{
  "model": "contrastive image-text model",
  "dataset": "rendered made-up planets",
  "train_examples": 97500,
  "image_size": 32,
  "crop_scale_min": 1,
  "horizontal_flip": true,
  "rotation_deg": 10,
  "tokenizer": "word",
  "vocab_size": 28,
  "loss": "sigmoid",
  "embed_dim": 256,
  "encoder_arch": "repvgg",
  "encoder_norm": "batchnorm",
  "encoder_activation": "relu",
  "encoder_depths": [2, 2, 7, 2],
  "encoder_kernel_size": 3,
  "encoder_stem": "single",
  "encoder_widths": [48, 64, 96, 160],
  "text_encoder_causal": true,
  "text_encoder_width": 192,
  "text_encoder_layers": 6,
  "text_encoder_norm": "rmsnorm",
  "text_encoder_norm_position": "pre",
  "text_encoder_activation": "gelu",
  "text_encoder_mlp_ratio": 3,
  "text_encoder_head_dim": 64,
  "text_encoder_fused_qkv": true,
  "text_encoder_bias": "all",
  "text_encoder_qk_norm": false,
  "text_encoder_layer_scale_init": 0.1,
  "text_encoder_parallel_block": false,
  "text_encoder_dropout": 0.05,
  "text_encoder_inner_norm": false,
  "text_encoder_positions": "rope",
  "init": "trunc_normal_002",
  "residual_init": "scaled_by_depth",
  "optimizer": "adamw",
  "learning_rate": 0.0015,
  "beta1": 0.95,
  "beta2": 0.95,
  "eps": 1e-08,
  "max_grad_norm": 0.5,
  "max_steps": 8200,
  "batch_size": 512,
  "epochs": 43.1,
  "lr_schedule": "step",
  "warmup_steps": 410,
  "weight_decay": 0.1
}
Rows from block 2 of the text encoder of a small contrastive image-text model, named by matrix and row number. Rows with one number belong to one neuron. Each number is 500 + 40 x the weight over its row's rms, rounded and kept within 0 to 999. All counts start at 0. Numbers have three digits each.
Before each neuron's rows are labels from the 100 texts, of 14848, where the neuron reaches its highest value: "fires on" is the input token at the peak. Only what is clearly more common there than usual is listed. The data: rendered made-up planets.
# fc1: MLP up (text_encoder.blocks.2.mlp.fc1.weight, 576x192), inputs 0-63
# fc2: MLP down (text_encoder.blocks.2.mlp.fc2.weight, 192x576, transposed), outputs 0-63

fires on: "two"
fc1.124:404495510513516522461502515492505477494462476458482539512490558538468544494486449561569490463556582458488565400561566481488506458415493553532473482473497429551494495443466539523588511530441513
fc2.124:447487449547472545462509499485463517490503612538470440495554468447504494523461462473455495525464553500477475531479575512562564520489481566484504458524517507505433556514510496440474505516496499

fires on: "three"
fc1.459:430552539513482470470482534493447589505510503463486483442507483508505485497497477547592558458559553459507493500567569557446496429525503470550504533482589526454499469490389479529531491473470488
fc2.459:479528403513472491493464476510460405435527471511568459536486499379522533545489554496469585448464489510479466465439456501496441535554547431483506510549516525552491493583494500486445514496456500

fires on: "three"
fc1.3:464576532465448484465550522492507508432546498511482536534511507563509501485452409507540432486540439476517447545532471544502453473450474488487437519470558475507494521504507507521560476548416466
fc2.3:486397537525493473536583481493565494485485500489564465551552508528504469518522479446502558503459421505524410530526511481497567543466529424518500528468503568481394515566527495543576498521451546

fires on: "-"
fc1.62:587490474418420534494446504469604421488518434473532529504464519532568514516556432556528484499519498424416516467446501405491524516474521512528501489504504450502524449475435514505516435479461443
fc2.62:501646527512535493481481492503461444502507402474551540456531492405519523516405526472552515557551481506529484499530473537486465410489538433451456482484541519513437486529455500527529488500473581

fires on: "desert"
fc1.258:497477506505537486510503541499498485451442447569415531411501523541478528496489525437553518530471460574482493519495471477479543485521554533439483508499505470508547515487486525451525576527433460
fc2.258:519497508448489551520532507543484569504561512392551493500467507458522499495469494508511493519529564434516452472473456434506493489483522555530505436507545472457575561517531465534498536423518468

fires on: "rings"
fc1.327:485540526482476636523537512521496522469478460533471501493506488562487542498510432459516432423584531467464553518458526525517498468446552486448512495460530468520507528531475475562573548509425484
fc2.327:475485490511495492495432574518527516511592465508477528463551492457436482431476547424519510554452530606519548509541504515551484530425519468549504534476543513502499482516527582433449529527495437

fires on: "three"
fc1.176:494532550459456559532565506548513533431456483592457506480491491553511523492539419493509477439540513462448577548465474539544539447503512539445495494442512468532483522537478473490552567522417474
fc2.176:536494450494470420478476520519537531499588414507458509579501425512447454498532533496467527497475562578422599548420502528497507529478523433513495538480506568460479494539484570538538502543512492

fires on: "one"
fc1.344:527559488498514547585544512550513520478466461509564536493494484513471465484517446529559461487560496482510526478505508472520514512412537512464569434451482462526489499482501498494564570553494536
fc2.344:559495466533528595492445444676477528465442507452511449518480506509506456493514586492505534538525468664523508506543498512491474549462469476495517506451493513530444479499450676485531477674490469

fires on: "one"
fc1.61:503553550459428546466533503554510485456471485541473514501468481566486520482500443492552512477546490485449584529512484500511503486446530514432489491404497451556533495539497518491600557559418489
fc2.61:472523547579510507468489550536583546450494509497540524580585480549477436485562499479488502534536437563507501471459453453513554453477525473583564479488453545520450564516529568563432537549458479

fires on: "three"
fc1.248:445520508443500549578497532546565496442493444516457588502515476564525554506520464452527492491556515429472551487501496479496504489457527510481551471437494420556481526538481472447625545510458489
fc2.248:541492481526504498460498508567476481553370493477475553472549510560560523552575426545498487448444463617482535474426508495513520415500497457523506491411499497515539516549529577495518504608473481

fires on: "lava"
fc1.560:503522507493458609506505547517513528496488470417499501456503494545470547481536473501586518463556482527438617515542533504521540487440493477554474448460441491600538464463516506514537522508455509
fc2.560:554561478566575519497517446515498406430496491485559517517586508460513519523415460492533480458513482518586555518522486502579450410502533524492463499480506474501497472448485514398486448544525506

fires on: "moon"
fc1.563:488598541462396457477504514498522501446512545494498490520458477581484498513510386535514524474547431476483495504519423535493505486501453555488515423564540451560474472480472535505520465539404486
fc2.563:493464547523466542485519512499464560524544527467532486462503514484507441516489516497467498483464466511456433516504430446462483511492455469494570473507537447471486467491484493476533464510482597

fires on: "with"
fc1.531:507509559459552544512499538493482484479492484487488515494474488499595471494487543312476501546554459506476513641471431510519497500481480476516465447522538497563531548539537532483525510519475460
fc2.531:539518502404463445555480535616534514486492520553478447435447484504544514546515501425561510515524474469538535457527541501501495501517460533470493520509469471592476509454495468461533499442530547

fires on: "three"
fc1.66:541568520503448567543527514531508551434495487511539537502483486560514486485533414524569468490576507494473570471481503496525496528431522498460556472422499473540501530506466490524544548529484505
fc2.66:585506491524547422496476517569525480550465511567502496503534506514467520477512506508440538543463424597521543467533512504523555539519486443510497496529561540491452515418470570574541460600508438

fires on: "one"
fc1.199:539535540485444578457527512538532486448464499487500498519479487582499509489516442509547494445581534506470552511476489498489512457431523506489483478421481482527544486505463518482545549554429448
fc2.199:471579540544515539518501531514519464461512519497431489432493501431498580525518548563492491525531505524543497511506396445527449465447520522527420465485475522515507520476481522410406469528506533

fires on: "three"
fc1.533:468507461472437511499446528472488571489474523470429446514507522557518495479463421578552540460521538507489497512501511446479537499445502487519462517517546407498499521509441502499453484485494482
fc2.533:450547543580450481533521442501434450455516461510541439499522491500494614568533494545505486459446478498451530569592461443508545523493531451433524513531507443453504522458464506421426463492507505

fires on: "-"
fc1.73:429610560468413474522469504502533473444459498520468506552509495568501518499484462586531460487505597453520498444504476555488444457533463522530509515476475431519503478527447570481579537529422502
fc2.73:546483579476529497465522535487490479543514514496503501514521501514439510478514480504437547498550454514473521504423502473512448505485545404506518493486569443541511473529529501516522520506469506

fires on: "with"
fc1.174:503533525470494605487488514514522539479490508405487496519499495546494506509450436519517478474593542475446624493522551473481517471495492508555519501429453471577492474489470508493521527527446539
fc2.174:482517450553505478511511440474556520432502552502483505524555429414465501431465513522522504498567458509523495480431508500512539492457524485534532467512522432527519538437578486416528447537472504

fires on: "one"
fc1.226:524543492489517543565546501539535529461482467525560543497481481513473448479531464514567466525556498490491554463513513459499527514427524532470568464425476471541524498477479479497561550545507534
fc2.226:540465518547566510518442531622489517517457533531465534540486487546547492525535592506478524529561455654534525513500534495466499520473464458513471484442530429540493490471448625461552472655467479

fires on: "three"
fc1.216:544573553493440545447484490469513464417454499463461533528532502576541481499467494519464535491477526531450506521498526501503462426405455492578482550536528466464453450497459532461546519526470449
fc2.216:511534519513450535487505488521584434460525439555574535471505436438524509496449576480445439563449459507515466460493544536478488446523514503488508518574489531498451449487503503466474547500509529

fires on: "one"
fc1.392:489555551473469542500557522544527505464461495569490547495503511562467525460518405483519467466559500455466553512490477531537510431483514512432508482440506418536525508523477459500589542514443478
fc2.392:431521489529586520523532456588524471562513538536501543558490500453498496500498563515562458474466518576490423523522509480444491500549498540499457443469420503475481514445485607574551475542618506

fires on: "-"
fc1.36:506598517439453543441478517496497450403526467498465594546535528520538566505534422577502466495509546483463530465475551494469522495485505468566512498504526457509463499483459477515518472491455501
fc2.36:463491498474459463526534502482477473524502447499507557563519522420525480514446585492479488526531439509486465494526488549475563463455567402484484505486491485540432508479427498522430498511501512

fires on: "moon"
fc1.224:482553485486423511469452568457504473473491504513502457537539530558490505514480366548521524465450539503456455448493484539473523485474459479514496473492547508524467511457468553528558508539417492
fc2.224:450508588508529486510489510500536486576503476494490440471502478504461432537505523459479459517519466501546528444522447500526364485504543469491535482444546425526487494507465498494509534517442526

fires on: "one"
fc1.421:506563556461452558481562490546505500468442498552461494492498502565474528483511418480538514442557503478443563535467474512528525452495513494444502484422473467571505512494452488494553563514431471
fc2.421:496525463513453474494505457493523541411564443482454607560561486559517439494527464487477451550488486534474491526549578450573473500527518532502438522437491507515409491489474589578529563516423447

fires on: "one"
fc1.42:517569561494479555523518509563490496448441497558512513490504494551505511470511428497526475483570516484462562507471476477528505491430521507416519479438485463532531503507475496508573543559474496
fc2.42:508514466570492498504515444626477464463467529477441569460523520480504464537509469557478530536496530595497524463482542574543581449501511490506471492503461467487504567475460606505505562572507481

fires on: "<end>"
fc1.498:474629465445409499535446509481504446455497533480477493528475520481492478483419453560529513481580573443470501392510535534464471497500445478539463512533520438520433473505464510532520463474471484
fc2.498:482579560480489483570505547504525446460546457477599471544528438455433469536483520531469442452495554511513490539523492530515411488504496473466485591559562485483570480540476494488464502502446471

fires on: "moon"
fc1.445:504501520414423478515448541524562538464489537526529473504474517544519510484496450531537567433527513429507495430512537469510466463474530441532531424471506432538538457570470459519568458473496449
fc2.445:485524470526460483530510447496472388487484473472491478475491539449552454537428508513423566504472493512480479538532546455499538500517497586440492451563540514495464518453458500477470434499489501

fires on: "<end>"
fc1.308:503524473478530587482501516503499533471512484425510506499508491508506455512479493546573456539600472503432675437477563504467511500509499478541557451439458523529487509465505519536494524482485548
fc2.308:545511490465536374480522516518532516508450484584539476560501497497490503517503493550503527521492500460449565506509490513521495481501449521515481520479463535472533499498467485524459512514456509

fires on: "with"
fc1.231:476542554501468612511514527524513496527506481433497507529506491540500490492506462515535466460598547501450570476499546516499487492465483454557514521417452466577512504485476517555551521537477521
fc2.231:505559524548497487521473462508508524510485503494545432585619531445484503489510467505442503479546471500641455485497521586557473441408478518536495474573488486504572435485518500426461429535450508

fires on: "with"
fc1.271:494532495486498593462512498515528548471486485437490535494495481499483468515485474536511482493606528521475632444491575509477488511488494491548583463456418511513479501480491528546498517506513552
fc2.271:492497495514555387490497524497489471489455477602522530590524477486484481491518531541493482521502507467535521513540502511499495468520465513509491524523531524494540480534532470590534515512469476

fires on: "moon"
fc1.360:490574574462452471509505514521500473432501475501478516538481504552516499459504435553505501512491507469471488505455478515509462483431463502533486454520537487463513513552453540500576474542386485
fc2.360:510478461502540492541487472511541562500503509476555467501490517483452462460486475449527442524435494487480525487430434571463488489509496509603486569395511448538536525529514501451550476521500630

fires on: "rings"
fc1.128:548550474454527555604537505542528555490473470510602562481491485487490460494537448523523468491563524489499541482497519436512516511445534500480550422462479479524523517498502543498524551549466535
fc2.128:498499507487499508508498474738514508507443498495506480507499508541490479457505526501494521495510492661494517513480499493474462499434491499488508524505465506517501502478487692484508529682476512

fires on: "world"
fc1.108:537538506437387484434537511488501477457481486498471496530515521558494515476471482555506510518483498454473479559477488489530485470484480517588504477525558511469513498504470540445568474505449460
fc2.108:545450515470461505560554487492563462484490491499583457515485483554489500516595478450563560483476466498540457506571497568479542558490434455521574510474517524455427495494589499547547542515458498

fires on: "one"
fc1.343:502591547470463564500546511546508525462446457559469505482497507554491488457503433467558463471569485457464564529476488537536505487461513546449517461446493462526521526528467468489589555532425475
fc2.343:488465484526494460472517528558500543561570477516527576497526574553558410479528491523521536504460501617481469528462501498509518483425384428500463464521517511492518518533466616491500469566587479

fires on: "one"
fc1.28:501553545503418557507565497552540507460461507536464510496512473584475539497504434500565497452549513475464557525474488502513491463493508490451527483413501459564536534534473492476597565553433482
fc2.28:458506466577468459479566473539472565504485454594456587500566486514516464450547521477476470524505454546527556506532525511510607529501493495539455499526519508540420575516488570558488540550495438

fires on: "world"
fc1.33:491555537412415427470568488501509452515518525507522515539495482583528480498492459554523504482460532446489513497521532518473500441510512484576498498553563465514471486495442487477617461498411492
fc2.33:527394520497425500549542446491508408496519498506481391477507461442465506493467469482432565486468479506534400475496464426456428540530502527474583501507499441482459604564424503496503493504517516

fires on: "with"
fc1.60:484543520498485588484511541507535521489474460464480551489492515533530526496507476415493501474591515511471587557492475510516496496486483496535526495476445472617492522493507548527506532522491521
fc2.60:494503502486509382506495515580552481520395497579518511534551487522558438538508514458547459494474501476450527476528542539552465500450491488471474515499493541459518491490495473544500484502519455

fires on: "with"
fc1.244:489515501503478594472498510508529551479485509435501517497508492523505489518492489526513483499614527498466641463476575505481493490476498475550563456454445508520490509475484516551486509506495544
fc2.244:493468495516546388474488491510520448487422508559490514567547516467505472491511528593488495506496461477504534487516501524538516483505475487511505506519541545478532517530559484630557560562476481

fires on: "three"
fc1.302:517555493525494535576527513538517525478490462501580524485509492506485437464538455523556456520522487520520523479529505481507488525418545526483550497440520506532508529508476496477538519550538502
fc2.302:489483488529552530514472473699490480525377515510464481500521479533480511513522541479447504487507506655562492510511475542473508507460532494505496503464529489495458486494443619479543558659508495

fires on: "rings"
fc1.178:500564532471439576517558501548527521447445473560490524460495487556504520487527428461509485440548508451422582530481483522552495471492522516446517485460499459521502532542480468506568572501427475
fc2.178:549476540571538449499520516502524507521655527422467578434503495532492546432471436505488535509523485601497573481476518488520432478453435493481511486463533592465530496506467584517417527519511482

fires on: "<end>"
fc1.165:529572516449458508471463587432532446443480517467520505555521495564508547496468468538579524494448514490434533428470546485511436521466492544556539474482492461484437486505448491455571504461443506
fc2.165:521474519514458505474495482507575491454500451497514534526501472463496513487459527496447441553493400502568487461501610493508525529527499560458503509517528490557535538480476499510468511507475556

fires on: "desert"
fc1.544:539501517507522464481500505575521520514439472579427546457494511522470555497450505471497534506430454562528488534504465496485463506484541545392498539458523481477524509495540539428525581611472466
fc2.544:501470494499443464528558498349485508526587483467502441502543461497524535474500476506442506499467520362428495533501464513501529428449517492448538508465448533461463565488481347559441538398543495

fires on: "one"
fc1.136:495560555480495583528547500541521503451446487576468515509513497557487518464514434476537456453557500474486577525483488505544517479455518502446515474431510465532526521548480483510584558544439465
fc2.136:520501474574482495514519525612456550488584493487497525416561479486518428469572489536474514451514454618465556465519563466533518521466460488504492474500508473510485505545489621569523488571505445

fires on: "-"
fc1.486:513563499459486471495493536485548433444525533471505524518487527576455557480438461558553543476529433489499526468516460487510501455469470538555483524519509426515478494460454511478588479493346519
fc2.486:518497441504449512547527479491577521434507432443571575421498514454468448577491475523446476453504491508542503518526488410456475497524573630553431505485499496533483563605469504472510472511470537

fires on: "three"
fc1.21:481521506466438534470501527474499449446531461469494497526498571548522541473532455547549479482523505475489534494509568477510544423379523542596451443512529482552482480488473487479537490502483477
fc2.21:529493459504490506511518534499538481503484523480532507438539497484583521536539518520521492544494482501460535500501518531544511490503509519529469508463493556530385555499406498523504506511511520

fires on: "cloud"
fc1.334:486533535481498579486482559482509440461508500511484544517496460525545485497500491327431496529558534482503496626465465520513476498477462503509469549526543463523521541627455500494559494515439434
fc2.334:447548472427502388565496501528527505457488545566510521537522512453551438479534488391509478467488463491460516507491527556488473524478525444483421482508419456569488570487540477474487488490537584

fires on: "ice"
fc1.429:485509512466442470481524531465446440449547530513461533538514492573505558497465436534485496462559470475478466513476469562483485492527473520487469554485517505515465473509540472523541479509434467
fc2.429:516596528466544489494522504479505416522515458466520469486559507456506451563499542513497414511507511498467529527562495489498388428503526539489486498443470450516487397571443500527469433500521533

fires on: "moon"
fc1.306:490564565518436493482520526506503522466482527488536514565469527562541502459544429539491499389593553492520484512478486567515485491440445504503544539517483461491507482488503494538533487530499481
fc2.306:480537442479488450565437451510453513506501437471451402524521512460426413467457589462539417470504479501549508518529459396467417476496543541526489481498487447541451523572463495505527452506518511

fires on: "moon"
fc1.462:474628509441450479473517538497510460442500443474523566565477531562464517477433455542506503458521487490526514478491447490497477548463475494575492466499527441532500482455497481449560525541430530
fc2.462:462526541507536471501554513485544463511506513485595429507518497513492444521470546481486533510488467505427521502513464485463438577515516473492454523390523494525469506540491494496582437520553531

fires on: "three"
fc1.512:483536524480487529593552533530548506454498431517514542502519485561477501497534426483561469502571500461475557462506485487492521486447542521469565464421507437571497523511462470485619580545489504
fc2.512:526475494559550510497446532595466469538384487523467520473509526506513481553590513477484548469504433618550535485494482522447479494511506504479484463408541526527516473488477591481512485629491481

fires on: "moon"
fc1.475:482614564495446472463473498491472444444503453489457538599544517568490531497501472504541471507552516474502518486513475501491491509484457451547517423496550544474509466495496494559492501548420472
fc2.475:530498455444499528512470523495558526468527444476582520526483430549558458506494590494610432514562520491535510457525490499487427525535547404536455561469530561547525478527490502521530513512538520